Rows from block 5 of a small sound classifier, named by matrix and row number. Rows with one number belong to one neuron. Each number is 200 + 20 x the weight over its row's rms, rounded and kept within 0 to 999. All counts start at 0.
After each neuron's rows are labels from the 100 clips, of 14848, where the neuron reaches its highest value: "responds to" is what is common among them. Only what is clearly more common there than usual is listed. The data: simulated sounds of rotating machines with and without faults.
# fc1: MLP up (model.blocks.5.mlp.fc1.weight, 768x384), inputs 288-383
# fc2: MLP down (model.blocks.5.mlp.fc2.weight, 384x768, transposed), outputs 288-383

fc1.437,227,235,153,214,189,204,214,173,180,239,212,202,176,224,192,220,186,210,220,173,195,156,195,196,182,191,208,186,208,207,179,209,204,192,205,176,183,162,191,221,166,187,211,214,183,242,187,169,228,227,211,212,212,181,219,228,194,196,202,219,236,165,194,191,198,187,170,176,228,167,203,184,180,191,175,203,212,198,230,221,191,205,215,205,185,218,183,204,172,214,244,224,210,219,208,176
fc2.437,185,175,206,209,224,189,192,242,205,176,155,185,219,189,208,177,214,215,219,248,188,223,216,209,221,205,199,202,203,151,214,200,218,203,202,211,213,232,205,194,209,206,203,191,201,181,261,214,216,212,214,200,206,223,171,194,199,231,226,209,183,232,213,220,205,233,239,197,196,212,210,200,215,213,206,206,184,204,198,147,176,192,153,172,210,192,239,200,211,137,211,161,161,186,189,220
responds to: piston engine; fan

fc1.53,197,218,189,225,209,182,199,214,230,227,194,212,222,219,197,157,186,175,182,173,256,208,206,200,192,204,225,178,175,221,194,216,208,179,178,215,212,167,202,217,202,201,207,217,180,182,157,175,206,193,192,188,203,195,203,215,219,162,161,194,185,179,219,180,220,180,182,182,188,183,209,215,200,199,185,203,230,185,214,234,198,196,210,201,189,201,215,214,192,200,163,208,258,224,174,186
fc2.53,234,237,201,199,158,194,189,228,181,210,201,192,157,193,173,205,212,211,193,204,174,184,220,209,198,216,205,196,226,198,204,207,192,194,198,179,187,196,238,194,199,172,191,243,177,204,257,236,244,181,184,193,176,214,194,177,184,233,174,198,222,195,190,181,203,181,172,204,208,218,184,169,212,189,222,200,192,190,223,207,176,178,211,214,154,212,185,225,166,230,219,164,201,186,225,170
responds to: speed change: steady; fan; gearbox

fc1.533,198,199,175,219,216,196,187,191,200,228,220,217,155,236,195,235,202,235,208,207,188,173,198,192,183,177,178,195,218,223,148,225,192,232,214,165,212,161,208,212,206,210,249,240,219,241,226,198,204,246,222,201,222,167,237,238,173,220,240,226,222,191,184,196,187,173,194,165,223,184,175,208,200,210,190,175,204,224,201,179,178,194,199,203,190,228,211,223,192,191,228,233,186,197,217,183
fc2.533,197,206,208,185,197,213,184,232,210,171,137,197,253,172,194,179,188,171,197,204,198,228,216,221,224,243,208,219,175,140,207,191,216,203,207,202,200,251,202,213,212,190,161,144,185,171,207,204,203,176,182,197,192,231,170,143,222,214,194,185,190,214,221,198,223,225,232,221,186,196,221,184,225,212,236,218,193,188,195,198,215,205,187,195,206,195,196,213,201,182,207,170,197,192,194,216
responds to: speed: medium; electric motor

fc1.249,177,169,223,188,174,189,212,226,227,208,194,200,251,206,210,173,191,164,194,169,204,214,214,206,202,219,188,237,216,220,246,210,192,179,202,210,188,203,177,229,230,209,189,179,202,134,192,196,181,172,172,198,178,206,171,187,274,182,177,194,207,182,237,200,206,171,207,233,166,235,219,203,188,208,218,207,198,206,214,225,206,193,238,201,219,207,229,166,211,196,138,193,202,208,192,222
fc2.249,188,213,228,192,241,185,194,225,197,168,169,175,211,176,210,217,204,244,188,234,179,224,220,230,238,215,201,212,171,181,192,189,217,214,193,217,220,235,202,187,198,220,180,210,180,219,243,214,208,191,203,195,198,218,202,199,174,256,228,207,198,218,215,209,214,243,235,211,181,197,198,196,235,220,206,181,199,188,184,168,178,199,155,201,213,181,199,211,195,183,231,169,173,176,191,197
responds to: speed: fast; conveyor

fc1.467,212,213,205,216,217,194,190,219,210,171,220,183,213,201,218,180,179,181,196,207,178,204,221,225,204,214,211,228,199,210,195,216,196,204,224,183,201,212,207,195,194,182,170,188,201,177,199,187,230,163,175,196,152,209,196,190,217,191,210,197,208,205,235,164,230,185,208,241,175,196,200,176,211,199,223,195,180,161,193,197,213,186,201,188,192,220,209,193,168,194,194,194,229,227,207,209
fc2.467,195,194,198,199,220,190,225,190,156,219,162,218,183,210,205,207,219,224,220,238,198,211,163,174,194,189,221,170,226,170,203,216,212,201,190,199,225,179,190,195,194,205,217,212,204,214,200,166,209,239,229,215,222,186,205,219,183,221,230,203,227,190,202,216,167,214,203,169,220,216,195,232,187,221,183,207,222,238,223,193,199,195,188,209,210,185,198,201,220,198,179,223,193,194,201,196
responds to: gearbox; electric motor

fc1.197,189,150,169,219,226,182,187,201,159,200,199,206,211,182,195,200,199,216,237,186,165,225,190,174,155,205,191,211,207,205,218,233,213,164,173,193,183,177,202,208,200,200,194,224,220,206,179,215,179,202,162,236,197,184,188,225,201,205,157,163,205,209,210,199,191,191,187,224,182,167,201,212,191,193,204,181,202,194,216,199,166,177,219,212,217,203,194,198,191,241,194,225,218,190,174,186
fc2.197,226,211,189,215,157,193,233,179,210,199,195,211,159,217,191,201,217,200,204,221,201,189,186,227,233,179,217,169,173,199,181,188,212,236,180,202,211,182,207,204,201,176,226,172,193,204,197,171,201,225,235,194,187,224,204,206,173,190,208,208,195,174,202,215,226,198,186,160,232,235,198,210,161,204,187,203,225,249,201,207,226,221,191,174,185,188,205,220,197,177,206,167,168,207,214,206
responds to: speed change: steady; reverberation; speed: medium; compressor

fc1.544,210,220,200,205,213,188,180,221,201,174,218,191,218,202,207,185,178,178,201,202,174,207,220,222,216,221,211,223,196,217,193,209,199,195,223,188,199,213,219,202,209,188,171,181,210,180,188,193,225,164,174,196,162,213,192,192,221,192,209,193,200,206,245,164,232,181,213,246,174,199,201,175,216,193,225,199,183,155,202,189,215,184,199,193,189,222,205,200,163,196,192,194,226,225,195,204
fc2.544,195,193,202,194,213,201,230,190,161,218,161,214,185,213,206,209,220,224,226,230,200,212,163,171,196,189,218,168,227,158,205,219,212,199,186,206,231,174,194,205,193,210,218,207,202,211,203,178,207,240,233,222,228,186,207,217,192,231,241,208,225,194,206,222,165,207,205,166,224,215,199,234,187,215,185,207,220,242,224,190,205,200,192,200,212,185,203,207,218,198,181,225,191,193,194,196
responds to: electric motor; gearbox

fc1.689,204,249,220,213,202,192,165,200,218,209,191,164,190,202,202,193,197,158,234,159,207,188,198,225,203,197,187,203,232,197,193,223,210,195,223,203,185,214,206,192,202,177,205,185,176,180,214,209,195,181,200,209,180,220,204,208,197,237,211,229,211,180,207,206,218,193,189,219,207,201,221,200,202,168,196,229,186,197,238,220,185,225,233,165,207,179,201,151,204,214,199,207,201,198,201,217
fc2.689,204,192,213,194,217,181,209,227,221,187,164,201,195,182,208,216,205,190,153,186,200,219,212,162,180,197,222,199,178,162,180,196,172,181,212,171,195,216,200,217,185,198,189,214,209,214,127,173,195,184,182,189,205,189,200,176,191,159,198,192,195,197,230,181,201,217,212,224,197,172,179,187,225,227,196,166,185,171,169,210,205,189,203,191,206,195,189,196,229,186,183,209,211,204,180,205
responds to: piston engine

fc1.102,227,237,226,200,191,198,156,182,194,214,199,175,210,195,216,188,202,164,208,163,186,203,204,216,227,208,189,202,211,209,210,213,219,186,219,204,167,203,193,221,211,191,184,178,182,184,204,209,206,203,204,200,197,209,214,192,205,258,214,238,212,185,228,182,223,210,185,231,205,177,213,183,199,179,202,231,179,196,228,188,159,217,223,192,204,190,194,186,220,184,199,197,175,204,207,198
fc2.102,197,192,199,213,222,164,200,211,220,191,170,186,183,188,208,196,186,198,160,197,191,230,218,190,180,203,212,213,173,158,183,196,159,171,232,181,188,211,203,206,183,190,195,196,201,214,143,193,179,184,171,196,189,183,192,214,190,153,203,185,180,209,236,183,201,202,218,207,189,180,183,190,216,210,201,143,191,189,147,212,182,181,183,178,202,200,197,195,209,188,192,222,218,201,180,208
responds to: piston engine; speed: fast

fc1.510,189,188,171,201,199,188,228,198,190,188,255,165,234,207,192,144,212,170,183,182,176,205,172,178,206,210,202,197,178,225,208,179,214,225,197,201,221,214,199,161,192,159,193,197,185,200,185,227,211,222,137,179,188,210,192,213,221,196,200,237,169,143,167,202,213,227,190,207,200,185,248,210,168,193,206,199,147,173,192,217,209,196,170,205,198,221,188,208,208,188,196,177,181,224,213,161
fc2.510,187,179,183,209,236,205,207,187,183,207,260,221,166,232,199,209,225,240,210,244,194,206,190,170,169,180,186,177,226,277,198,214,197,230,192,197,215,193,205,190,198,207,231,186,220,225,234,192,210,249,237,205,218,200,200,221,184,205,197,219,196,189,167,217,191,207,198,179,207,212,182,235,188,206,182,189,228,226,190,164,165,206,177,235,183,204,209,204,194,189,223,224,178,192,201,186
responds to: gearbox

fc1.559,190,209,174,171,208,195,223,213,164,214,224,208,248,194,172,171,219,194,219,178,218,247,205,185,190,233,228,204,179,222,199,213,232,188,166,203,240,189,186,240,202,171,187,190,212,236,183,214,204,229,208,212,209,213,178,236,226,210,226,196,169,166,194,207,231,226,211,200,221,169,232,216,169,187,211,221,189,208,208,259,230,248,193,193,229,242,231,235,189,207,211,207,173,219,194,195
fc2.559,172,174,224,196,225,202,209,199,203,186,248,195,178,201,208,200,223,233,223,246,189,216,207,198,207,187,177,215,234,260,200,225,206,242,203,212,225,217,222,205,197,190,220,196,236,203,254,221,190,219,213,208,217,205,179,189,177,241,209,208,198,228,195,216,187,203,214,213,192,216,172,220,201,214,192,188,214,215,175,149,167,210,173,233,205,189,209,218,202,158,209,195,191,192,192,204
responds to: piston engine

fc1.274,188,215,196,195,224,204,203,220,228,152,214,183,218,190,202,175,178,179,172,211,156,191,206,215,212,232,213,207,213,215,213,202,176,213,211,195,194,218,176,182,189,187,170,197,195,186,208,208,215,159,159,201,156,217,194,195,233,199,222,208,208,191,216,179,229,204,200,245,181,199,216,175,194,188,231,203,183,164,203,207,220,183,199,206,205,216,190,191,163,227,200,202,220,217,201,203
fc2.274,182,189,209,201,226,189,206,191,152,199,220,209,167,203,207,213,228,218,214,247,191,209,171,184,192,186,223,176,212,234,207,222,196,206,174,217,211,176,186,198,201,208,215,188,209,219,213,190,208,229,214,207,220,203,194,215,189,207,218,205,215,196,199,230,186,208,213,176,206,231,195,237,193,220,177,216,221,238,205,195,194,200,185,231,213,179,201,185,215,196,179,228,203,195,204,195
responds to: gearbox

fc1.485,205,214,187,188,212,189,223,188,164,235,222,215,195,193,154,207,218,188,181,205,227,203,183,215,185,186,200,192,175,223,200,191,189,171,168,203,222,149,167,225,180,202,222,210,167,223,174,175,223,233,230,178,220,214,198,215,223,191,214,203,218,179,195,229,203,200,189,157,228,210,193,223,194,196,182,204,192,227,226,225,215,238,224,212,244,204,223,202,202,207,196,192,204,200,183,199
fc2.485,185,181,197,219,232,189,197,200,193,183,232,198,174,208,204,203,216,235,218,266,184,198,220,198,172,189,178,208,237,247,178,211,206,250,210,187,218,204,214,174,203,193,212,188,211,218,265,210,207,230,235,194,204,200,215,213,180,235,211,216,206,205,170,210,202,212,214,211,194,215,190,209,192,194,179,180,220,200,193,156,154,192,173,219,177,211,219,193,188,156,231,199,166,195,229,191
responds to: fan

fc1.152,225,222,171,226,190,219,204,173,195,244,209,209,168,232,190,223,180,206,186,167,195,158,188,200,174,176,187,179,211,216,169,202,197,176,201,171,192,162,195,212,179,202,212,222,175,226,193,173,223,210,196,201,200,165,233,221,199,192,187,214,224,168,195,190,193,184,143,185,220,176,198,184,181,198,181,203,204,204,232,243,202,205,207,199,183,227,205,211,175,244,224,235,219,218,215,176
fc2.152,195,187,195,208,240,174,191,231,206,180,149,181,208,209,197,183,211,222,210,254,186,206,218,197,210,195,194,209,224,140,198,214,207,210,207,199,204,213,201,194,187,195,211,207,214,182,272,199,227,214,224,206,191,217,198,203,196,210,221,220,206,224,207,212,203,214,216,193,198,212,195,199,189,216,215,184,188,204,189,143,146,199,174,174,211,202,239,180,205,143,209,165,156,193,206,206
responds to: fan

fc1.604,202,186,183,196,176,207,203,190,204,224,171,230,179,205,178,205,211,204,208,202,192,192,152,194,201,199,200,181,186,170,199,184,201,207,186,203,221,194,194,196,206,208,226,209,185,229,204,175,204,212,222,186,233,189,208,213,188,194,227,195,221,192,163,227,190,208,188,150,244,199,188,221,182,209,191,195,202,234,205,194,204,198,197,197,215,196,189,207,220,195,228,199,180,163,184,192
fc2.604,195,191,197,191,190,206,214,184,205,227,128,223,169,215,198,205,210,201,202,205,207,181,175,176,187,191,199,182,223,142,216,194,200,175,194,202,196,176,187,198,200,215,223,231,184,193,186,179,184,207,211,196,224,173,211,205,199,185,225,213,217,203,184,217,173,200,182,172,238,224,211,211,173,191,171,207,218,226,226,207,193,200,206,184,206,183,197,193,224,213,190,221,189,179,200,206
responds to: gearbox

fc1.86,182,165,205,176,187,239,222,214,224,214,215,213,199,165,170,186,222,204,200,194,224,200,168,186,213,236,201,187,217,214,246,188,224,193,171,225,207,215,171,193,188,226,194,189,187,194,194,186,193,207,213,199,238,211,165,178,242,210,218,210,223,225,192,224,178,211,207,205,215,238,214,217,208,187,214,234,208,219,210,193,206,224,194,201,232,172,222,188,217,195,201,184,201,186,175,217
fc2.86,205,221,193,223,243,126,181,205,209,190,147,199,210,212,202,197,195,205,215,212,158,207,223,202,193,187,182,219,202,139,179,216,216,220,228,184,184,208,246,224,195,168,198,211,225,200,254,228,227,202,201,219,185,195,215,196,199,232,198,201,184,190,210,187,210,194,201,203,196,180,199,200,203,218,204,186,205,183,193,155,167,199,197,166,166,216,197,209,167,190,206,191,192,209,215,191
responds to: speed: slow; gearbox; turbine

fc1.395,200,213,216,203,200,224,214,195,193,200,211,186,216,175,199,169,185,163,188,185,194,221,188,213,201,220,203,203,175,223,242,187,182,157,176,234,192,196,197,204,213,241,191,176,166,172,206,209,213,178,197,217,204,188,159,166,225,153,174,158,210,208,204,202,200,196,198,209,198,245,215,212,197,186,217,228,181,216,210,232,208,234,200,203,210,188,199,205,215,228,163,194,205,194,188,234
fc2.395,172,177,204,216,260,156,193,220,181,184,203,192,199,209,201,207,228,228,213,265,171,209,219,207,187,180,195,200,185,208,168,196,216,202,216,191,212,215,195,183,200,189,192,207,215,207,251,197,210,198,215,194,190,194,205,217,171,217,226,224,189,197,208,206,201,220,210,186,180,194,186,212,202,217,207,176,194,199,170,146,160,161,168,204,199,215,221,181,180,164,219,181,182,192,216,177
responds to: speed change: steady; fan

fc1.397,194,193,239,187,173,213,169,204,230,184,223,213,203,182,195,190,226,202,204,188,241,214,218,215,226,227,204,206,214,219,236,214,196,202,206,222,218,220,188,223,188,235,197,171,208,183,188,168,202,190,218,221,215,212,175,156,237,204,216,193,203,220,225,206,196,201,219,224,186,246,176,194,224,199,233,228,191,206,193,175,205,200,227,179,230,175,235,177,218,187,184,200,225,205,181,228
fc2.397,185,192,206,207,234,205,195,201,188,191,206,200,196,226,186,211,208,213,197,220,205,225,212,179,180,180,210,195,208,195,188,217,191,221,196,195,251,181,208,214,197,181,201,199,233,213,232,195,214,228,211,209,194,200,211,207,209,249,198,200,183,201,215,208,212,216,230,188,189,191,173,223,190,189,191,210,220,194,190,162,177,206,184,230,189,210,221,221,189,178,190,205,196,206,193,195
responds to: electric motor

fc1.600,210,233,215,219,175,214,159,185,207,194,201,178,166,202,167,214,172,185,201,182,184,210,213,215,232,220,195,202,214,190,181,194,218,211,202,190,169,231,205,188,217,207,201,207,174,195,257,205,196,185,206,211,178,209,212,187,204,214,230,200,240,199,210,193,214,197,203,181,199,193,203,152,212,194,218,208,213,188,229,215,193,228,216,159,196,207,196,194,171,230,224,186,179,176,200,201
fc2.600,201,180,208,186,258,179,209,179,200,194,168,198,192,193,218,198,212,180,200,216,210,205,196,201,206,200,218,195,186,166,189,178,186,163,220,184,211,220,171,203,177,182,189,210,196,186,124,154,189,172,156,161,201,177,191,186,201,167,211,218,205,211,219,192,182,238,215,188,183,178,222,210,185,204,172,193,174,210,182,213,205,190,197,189,209,210,205,177,230,188,177,213,222,189,200,217
responds to: turbine

fc1.705,193,231,236,195,206,187,193,161,203,176,210,176,192,186,201,201,181,178,204,200,219,185,174,232,196,213,217,191,217,218,197,214,187,201,191,197,229,209,189,190,183,194,197,182,195,177,166,184,204,178,217,211,199,185,194,192,189,130,214,208,243,178,228,188,190,204,200,184,209,238,190,212,220,201,202,184,208,199,180,224,227,243,247,211,232,193,196,147,210,185,156,209,232,202,186,222
fc2.705,184,171,188,199,221,204,215,210,187,202,246,214,193,208,203,208,241,221,195,250,175,199,188,174,195,185,194,216,198,259,196,202,188,228,204,211,238,204,219,192,207,207,210,182,223,223,218,191,214,230,210,196,202,207,199,221,173,228,217,219,203,205,177,221,206,211,205,181,194,214,172,221,193,239,182,199,210,220,184,175,205,171,158,243,191,216,218,212,184,184,233,200,174,196,215,186
responds to: electric motor

fc1.678,197,283,181,199,190,195,175,190,213,203,197,210,187,210,219,175,217,184,176,186,194,196,214,204,222,206,235,216,193,200,171,177,186,185,214,182,163,199,175,222,184,205,207,198,145,214,191,179,217,191,173,217,180,197,203,198,216,214,183,208,215,205,165,163,214,236,177,204,186,160,201,193,195,208,189,183,212,196,222,215,198,228,158,186,185,228,203,199,194,227,188,190,182,208,211,195
fc2.678,211,208,180,217,231,196,193,219,198,172,125,195,194,190,183,216,164,216,176,235,208,193,221,195,177,210,198,179,217,135,200,192,207,218,223,183,206,217,212,182,186,186,218,183,219,202,193,200,167,192,218,175,198,209,199,208,195,173,205,196,202,206,207,198,212,194,241,213,191,178,206,183,207,185,215,168,190,186,193,185,200,199,203,214,191,210,200,188,191,165,180,224,212,208,190,246
responds to: piston engine

fc1.40,192,198,221,187,177,214,161,209,235,182,229,206,222,166,205,181,210,190,160,168,218,200,221,213,227,228,206,221,206,234,248,193,187,167,202,218,179,224,196,209,208,228,194,184,193,174,191,190,190,175,196,195,200,214,168,168,250,199,198,201,201,210,229,189,217,191,207,244,195,234,218,191,224,174,223,229,198,185,200,193,197,200,225,190,220,165,229,173,197,192,193,185,225,218,179,215
fc2.40,198,188,194,213,236,190,209,200,184,193,211,207,184,239,200,219,202,222,203,231,203,206,217,164,167,176,207,180,219,210,178,221,192,214,198,189,250,169,204,204,190,183,214,209,238,217,222,181,220,235,222,216,197,191,229,227,191,233,210,211,196,203,207,206,196,200,221,184,193,187,172,226,181,197,178,202,228,210,193,163,182,199,190,233,190,214,216,212,187,179,190,219,195,201,206,190
responds to: gearbox

fc1.109,191,198,199,198,213,192,219,182,196,217,207,210,194,194,187,179,238,230,246,197,200,252,203,186,199,217,208,200,214,194,205,231,213,218,181,218,235,201,190,225,183,206,210,197,205,239,190,221,189,259,239,228,212,180,171,204,208,218,217,199,201,210,194,230,213,223,208,189,195,207,203,212,204,199,222,207,193,222,187,196,180,242,178,192,244,215,234,229,245,184,203,217,183,214,171,211
fc2.109,178,159,212,185,198,229,216,203,183,216,213,219,210,193,187,201,242,242,241,228,202,214,191,187,201,185,187,190,215,197,227,218,241,245,165,225,228,200,208,220,195,208,209,197,221,205,250,211,193,239,241,220,230,205,182,195,204,256,217,221,188,204,188,241,192,206,209,198,220,258,207,223,197,205,196,224,219,224,200,171,173,228,192,198,208,184,227,220,220,166,199,198,197,186,192,209
responds to: piston engine; electric motor

fc1.10,212,231,211,197,187,183,191,191,204,167,228,175,229,175,214,164,199,185,177,190,190,198,222,221,241,226,199,211,195,232,208,187,204,188,213,219,171,211,186,204,215,199,191,179,167,165,210,191,213,164,174,191,190,229,180,180,229,208,205,199,194,200,213,187,209,226,205,250,199,213,229,178,212,166,238,232,192,159,223,192,222,210,191,192,197,186,210,182,187,200,185,196,212,214,186,221
fc2.10,186,186,193,217,213,204,220,196,192,203,255,217,163,216,202,208,230,221,209,249,201,193,175,176,187,171,196,192,222,271,191,216,197,234,185,175,215,170,192,175,204,208,229,200,222,220,245,183,210,242,228,199,209,198,203,215,180,223,202,213,207,196,177,215,189,202,203,179,205,210,186,223,187,216,167,195,224,222,193,157,172,199,172,225,194,209,219,188,192,183,204,216,197,186,200,193
responds to: speed: fast

fc1.425,200,186,221,203,202,182,179,236,228,200,198,197,246,199,214,146,196,146,192,186,192,208,212,209,204,225,181,204,228,202,250,204,198,161,200,220,185,230,194,211,236,197,173,173,183,124,225,191,194,163,191,198,173,232,158,181,256,198,171,195,182,212,229,190,206,194,208,244,175,238,245,192,190,201,211,224,203,200,219,210,186,203,222,181,209,179,219,153,214,190,156,185,214,203,189,224
fc2.425,178,201,210,191,217,205,193,219,190,172,165,161,229,171,202,191,195,192,191,217,186,238,207,224,231,217,214,222,146,167,213,177,218,200,196,228,207,247,176,179,197,207,171,191,182,183,211,211,193,176,165,190,190,221,182,172,209,210,223,190,184,223,219,188,224,239,223,218,181,202,199,185,227,197,229,194,174,183,169,182,214,190,160,209,214,190,199,202,197,187,193,159,188,189,185,219
responds to: speed: fast; conveyor

fc1.300,205,199,214,191,185,224,221,218,204,191,217,190,217,178,199,161,194,162,162,205,214,219,192,206,219,221,204,210,178,215,244,183,215,165,172,225,190,211,172,177,211,230,193,165,175,162,211,209,165,173,183,202,219,222,165,173,247,165,187,187,210,211,199,201,202,218,212,220,189,228,232,198,203,172,216,237,203,194,213,220,204,207,204,218,213,183,183,160,220,208,172,182,202,190,200,210
fc2.300,180,178,199,216,267,125,191,221,190,187,167,184,207,204,200,195,217,216,210,247,168,213,211,204,197,193,206,209,197,179,169,191,222,215,219,200,206,221,215,198,205,188,201,212,216,199,256,218,214,199,203,189,184,194,206,209,185,223,221,209,192,202,212,196,203,210,213,198,189,204,202,206,212,220,208,181,191,187,181,153,162,171,162,176,195,200,218,183,175,172,210,176,181,194,212,177
responds to: fan

fc1.514,206,183,203,191,185,199,197,182,189,227,203,222,173,197,185,216,235,218,221,221,224,215,187,186,201,182,219,184,192,198,206,199,213,217,175,199,214,197,198,198,187,205,246,207,212,230,203,212,199,234,251,217,229,174,207,212,189,208,222,183,198,225,183,229,189,197,195,159,237,218,193,224,199,205,193,207,209,247,211,196,180,196,198,193,208,170,202,208,231,192,217,209,175,170,205,199
fc2.514,182,166,193,187,209,189,225,190,186,210,164,214,181,218,208,198,223,216,210,226,192,201,160,182,200,181,191,178,236,160,210,213,207,192,184,215,215,182,197,207,192,208,208,220,201,200,204,170,210,218,224,204,231,181,198,205,191,215,226,212,219,199,204,229,170,209,194,178,237,235,211,220,182,199,171,215,220,232,227,182,182,200,187,165,219,191,211,198,227,197,184,223,180,166,199,202
responds to: speed: medium; electric motor

fc1.320,189,223,179,186,197,246,196,189,198,209,205,215,189,185,189,213,200,195,179,186,193,213,190,204,235,197,246,199,186,210,161,212,182,181,192,180,203,227,188,223,191,226,197,207,165,219,211,186,218,196,164,190,201,189,204,200,209,206,201,156,207,205,218,162,205,217,201,213,197,142,203,221,207,188,173,181,202,186,208,227,204,217,176,197,194,240,231,241,183,233,205,187,200,176,196,211
fc2.320,217,211,210,219,231,149,187,203,199,186,141,190,187,200,202,195,209,225,205,241,204,194,227,214,192,214,193,207,219,156,199,203,212,208,231,192,173,216,204,189,193,212,199,182,225,216,229,246,169,200,203,186,177,225,192,199,205,146,181,180,211,218,221,217,202,235,242,216,222,213,200,197,224,195,233,176,204,204,186,191,144,203,191,207,195,188,189,178,194,162,187,231,220,208,198,226
responds to: fan; piston engine

fc1.191,201,217,194,205,168,190,198,191,236,215,181,216,177,192,217,199,194,200,171,208,196,173,186,215,206,187,202,197,197,185,196,174,178,204,187,196,165,208,191,178,197,201,240,206,146,215,225,189,196,184,224,192,204,205,208,207,190,205,221,215,215,197,157,203,191,204,177,162,221,195,215,187,186,203,173,197,210,211,208,200,195,197,220,200,209,184,173,155,203,204,237,199,186,158,208,190
fc2.191,195,193,203,181,203,204,212,209,235,204,122,206,198,186,199,195,196,186,183,197,211,181,180,200,204,215,202,200,203,133,220,164,176,167,201,213,190,200,180,188,210,227,214,223,167,185,158,197,168,173,182,174,213,196,194,194,204,168,222,200,193,208,190,209,183,216,190,186,219,204,207,188,201,193,193,191,196,204,211,206,216,189,203,181,229,188,192,182,226,205,195,207,200,186,194,218
responds to: speed: slow; compressor; turbine

fc1.65,177,219,172,183,221,210,232,209,186,177,219,208,208,164,184,190,208,208,217,220,182,221,176,182,203,213,205,174,172,222,171,186,196,214,191,227,240,193,196,176,178,180,199,221,199,226,144,224,194,213,162,187,191,217,200,223,188,177,200,193,156,196,169,207,192,213,200,213,165,173,211,226,186,188,186,185,161,200,179,233,225,185,183,188,212,201,213,244,196,213,223,187,162,216,194,178
fc2.65,192,184,188,212,225,187,201,203,197,194,261,203,172,226,210,210,230,223,201,249,189,206,197,195,183,177,206,194,214,280,195,210,193,233,209,181,232,205,218,185,211,191,224,190,227,220,253,200,215,228,222,205,215,200,211,209,176,227,209,206,211,190,182,212,194,186,209,195,200,207,179,217,185,202,187,176,219,214,185,167,189,190,178,236,181,216,210,215,195,165,210,202,185,207,202,191
responds to: gearbox

fc1.269,199,217,160,216,201,204,201,177,175,222,227,207,148,218,177,233,185,229,226,203,181,166,171,180,201,181,195,171,196,220,152,223,197,221,221,161,217,160,202,193,187,204,222,231,212,243,203,186,222,236,219,204,221,172,224,239,187,214,252,218,210,186,202,172,190,181,177,173,227,182,164,206,215,198,205,192,183,213,215,187,190,184,197,201,185,228,194,232,200,209,219,220,186,210,206,185
fc2.269,196,192,217,197,222,211,190,250,214,161,146,186,246,182,205,180,196,175,199,230,193,231,224,220,210,221,196,221,177,146,207,186,231,195,215,206,204,254,199,205,215,189,161,156,187,179,225,206,212,181,181,193,192,231,172,171,208,216,192,194,191,223,223,199,223,221,248,216,184,206,219,185,225,229,224,200,186,190,177,196,204,195,167,187,210,193,217,200,199,161,207,159,194,193,204,215
responds to: electric motor; speed: medium

fc1.479,197,197,223,184,170,208,178,218,214,188,238,185,227,162,206,169,181,178,174,157,207,210,215,224,208,231,195,217,202,225,244,200,199,159,201,226,162,216,194,212,224,213,183,186,188,172,207,218,176,191,185,195,189,224,175,175,251,190,198,189,192,193,234,188,230,205,215,247,197,219,239,191,197,170,234,259,199,181,203,211,214,215,213,176,208,177,234,193,191,192,189,191,231,211,173,220
fc2.479,197,187,196,225,244,182,206,192,173,189,192,195,175,233,200,212,207,228,197,246,196,217,197,181,177,173,200,185,214,196,177,206,192,224,200,183,251,182,201,187,197,195,211,217,229,218,235,183,220,234,228,205,202,198,227,232,180,244,218,209,197,209,198,212,191,211,226,179,187,187,166,223,184,205,190,180,216,213,178,158,171,187,169,224,194,196,209,211,197,167,188,216,175,189,212,186
responds to: speed: fast

fc1.284,215,239,185,198,166,189,167,200,221,209,204,198,223,211,235,178,235,193,211,144,191,190,243,215,213,217,217,217,227,207,226,188,206,186,191,202,155,208,172,197,219,197,164,214,175,177,167,188,182,218,186,179,197,225,198,227,240,220,169,235,200,168,214,216,200,206,173,248,206,199,210,193,180,173,208,206,194,184,219,197,194,195,207,173,194,186,227,187,191,213,176,237,209,207,173,207
fc2.284,231,205,214,185,193,208,186,207,211,183,217,203,214,184,198,240,161,208,160,196,186,203,197,231,168,210,195,184,187,192,206,206,193,161,205,174,202,191,243,194,209,210,204,178,222,176,188,215,203,208,208,223,172,184,204,162,159,181,201,186,203,196,230,186,185,200,202,218,174,167,169,205,218,254,226,193,209,176,191,241,206,214,203,203,214,199,179,209,195,185,216,197,218,229,220,204
responds to: piston engine; state: normal